A small audio frame classifier, trained from scratch.
Data: trained on drum patterns on synthesised drum kits, 26041 training examples, 41.5 epochs.
Rows from block 2 of a small audio frame classifier, named by matrix and row number. Rows with one number belong to one channel. Each number is 50 + 12 x the weight over its row's rms, rounded and kept within 0 to 99. All counts start at 0. After the name is the row's rms in percent of the matrix's.
After each channel's rows are labels from the 100 clips, of 14976, where the channel reaches its highest value: "top examples" is what is common among them. Only what is clearly more common there than usual is listed. The data: drum patterns on synthesised drum kits. In brackets: how many of the 100.
# convs0: first width-9 conv (model.blocks.2.convs.0.weight, 128x128x9, standardized in use, each kernel summed), inputs 43-85
# convs1: second width-9 conv (model.blocks.2.convs.1.weight, 128x128x9, standardized in use, transposed, each kernel summed), outputs 43-85

convs0.127 080:45 56 43 35 51 47 55 53 55 57 42 44 36 43 42 41 25 70 70 61 59 50 54 65 72 76 65 37 48 46 49 46 68 62 62 47 62 55 56 49 43 72 53
convs1.127 087:40 55 58 59 40 33 45 25 50 44 59 63 66 77 29 57 66 52 53 59 36 60 37 37 57 58 45 51 64 40 59 48 37 30 42 66 37 53 58 82 35 45 63
top examples: closed hi-hat (71); rimshot (65); tempo: 70 to 80 bpm (32)

convs0.102 081:68 49 46 41 42 53 45 62 40 58 53 52 63 49 40 46 13 46 61 53 41 54 56 38 37 58 53 41 58 31 72 42 56 46 40 66 57 53 56 66 69 70 70
convs1.102 073:52 42 46 38 47 31 57 44 61 51 26 56 62 54 71 49 45 51 25 38 39 44 54 64 42 53 32 57 36 49 41 49 40 36 54 33 44 55 77 66 49 41 50
top examples: white noise (36); muffled (low-pass) (32)

convs0.70 079:45 45 37 46 35 50 48 39 34 33 36 61 40 53 60 49 44 69 70 66 52 53 66 47 56 59 57 56 47 57 49 46 41 59 43 68 65 65 51 67 57 31 63
convs1.70 117:55 55 44 53 52 63 52 52 24 37 40 54 43 54 57 51 56 47 44 52 42 35 59 70 47 53 37 42 23 44 35 60 54 36 56 52 50 48 53 27 44 29 51
top examples: white noise (30); bossa nova (25)

convs0.34 091:66 53 41 51 46 65 45 38 67 43 53 42 48 44 69 50 37 53 43 46 68 42 61 49 46 58 59 58 54 46 46 40 53 48 58 32 48 56 79 56 55 59 73
convs1.34 084:47 36 29 38 65 42 70 56 33 59 37 56 47 39 42 35 54 48 51 51 60 37 50 24 40 53 45 45 43 53 64 56 28 35 50 59 59 65 23 41 51 27 58
top examples: reverberation (66); white noise (56); pink noise (30)

convs0.13 099:55 43 48 44 56 53 55 51 58 72 33 45 38 53 59 61 26 33 58 40 41 77 54 68 53 69 56 44 61 42 62 41 68 33 44 49 58 44 52 63 51 43 57
convs1.13 086:67 68 55 35 60 37 23 50 51 41 37 59 45 39 56 29 66 52 48 30 47 47 57 51 42 42 54 43 41 54 52 49 53 40 50 49 51 58 34 39 63 38 53
top examples: white noise (45); thin (high-pass) (39)

convs0.3 107:45 54 63 73 51 45 49 46 27 33 94 62 44 44 57 50 42 51 36 46 34 59 42 61 57 35 42 56 54 68 50 35 42 49 46 35 47 55 70 19 42 46 64
convs1.3 127:53 68 59 51 42 50 62 55 81 41 39 47 65 45 56 56 44 32 46 48 60 67 53 61 50 66 64 51 50 36 54 53 72 52 47 66 56 47 36 42 53 71 32
top examples: reverberation (64); text has "reverberant" (64); text has "room" (64); low tom (50)

convs0.36 102:63 48 53 39 60 62 71 61 59 55 44 49 37 72 49 60 54 46 42 68 60 45 55 49 57 60 48 42 55 44 43 56 46 42 40 53 48 40 64 48 48 35 39
convs1.36 103:52 57 72 68 41 57 66 46 51 62 72 41 59 64 63 39 60 41 58 48 48 57 48 49 42 59 67 48 58 27 48 26 48 56 53 59 40 35 59 67 42 54 49
top examples: reverberation (68); text has "reverberant" (68); text has "room" (68); white noise (66)

convs0.40 101:51 52 42 65 62 80 66 67 52 39 52 30 54 33 35 50 51 61 49 43 74 76 34 55 45 40 34 69 30 39 39 48 42 40 50 32 55 45 61 63 60 41 45
convs1.40 093:20 29 46 49 52 23 37 53 55 53 38 37 37 54 46 32 35 52 29 46 54 48 59 36 41 64 52 51 61 46 69 46 46 49 37 76 37 74 45 56 55 41 58
top examples: white noise (78); reverberation (73); text has "reverberant" (73); text has "room" (73)

convs0.97 102:57 46 52 67 31 67 75 43 71 63 70 51 51 48 57 40 42 64 48 54 57 48 57 65 41 40 48 63 45 50 43 46 15 60 67 60 73 44 51 39 48 52 36
convs1.97 094:51 59 43 30 52 42 39 60 31 54 48 54 65 58 46 52 74 31 61 30 54 45 42 72 49 56 53 34 62 55 41 51 46 51 72 47 54 53 54 47 56 37 62
top examples: white noise (32); one drop (30)

convs0.112 093:50 45 42 38 62 35 51 50 80 61 26 45 48 56 63 61 38 39 35 55 55 41 34 43 69 56 51 43 53 34 51 56 46 32 43 34 37 55 71 30 56 44 59
convs1.112 096:42 54 55 57 55 34 65 52 67 51 23 52 49 48 21 36 41 53 72 44 52 52 67 34 57 48 65 60 74 36 59 33 57 49 34 42 47 33 52 62 41 58 67
top examples: reverberation (63); text has "room" (63); text has "reverberant" (63); one drop (26)

convs0.51 091:64 41 44 63 53 51 46 54 74 58 20 53 62 54 53 62 61 54 31 64 32 42 65 44 51 53 57 46 64 58 60 46 56 54 57 35 68 61 52 45 43 62 72
convs1.51 089:47 53 40 34 39 33 44 27 72 56 59 48 65 84 57 44 45 68 59 44 64 51 54 48 55 70 69 48 88 33 61 47 43 73 36 44 57 24 43 67 62 48 57
top examples: closed hi-hat (70); rimshot (57); mains hum (29)

convs0.84 112:40 56 35 42 45 57 67 35 43 38 37 58 34 49 27 49 32 49 51 67 56 40 40 87 46 48 40 34 54 50 48 50 56 66 70 66 58 41 70 63 28 66 55
convs1.84 099:62 72 38 69 44 37 36 56 45 59 59 58 62 54 64 71 49 33 59 42 43 52 56 32 41 64 79 52 41 45 36 45 26 34 32 57 48 43 40 51 63 52 74
top examples: white noise (35); random hits (28)

convs0.73 091:52 51 60 59 59 30 84 75 51 47 55 51 46 75 42 41 47 75 59 45 44 62 48 74 25 60 38 35 60 46 56 56 43 40 50 43 63 50 58 48 35 34 57
convs1.73 117:61 68 54 65 65 47 45 65 41 51 27 50 49 57 45 44 58 53 45 76 51 51 49 35 59 56 50 73 43 35 42 41 55 47 42 28 31 48 57 58 35 52 38
top examples: reverberation (79); text has "reverberant" (79); text has "room" (79); white noise (58)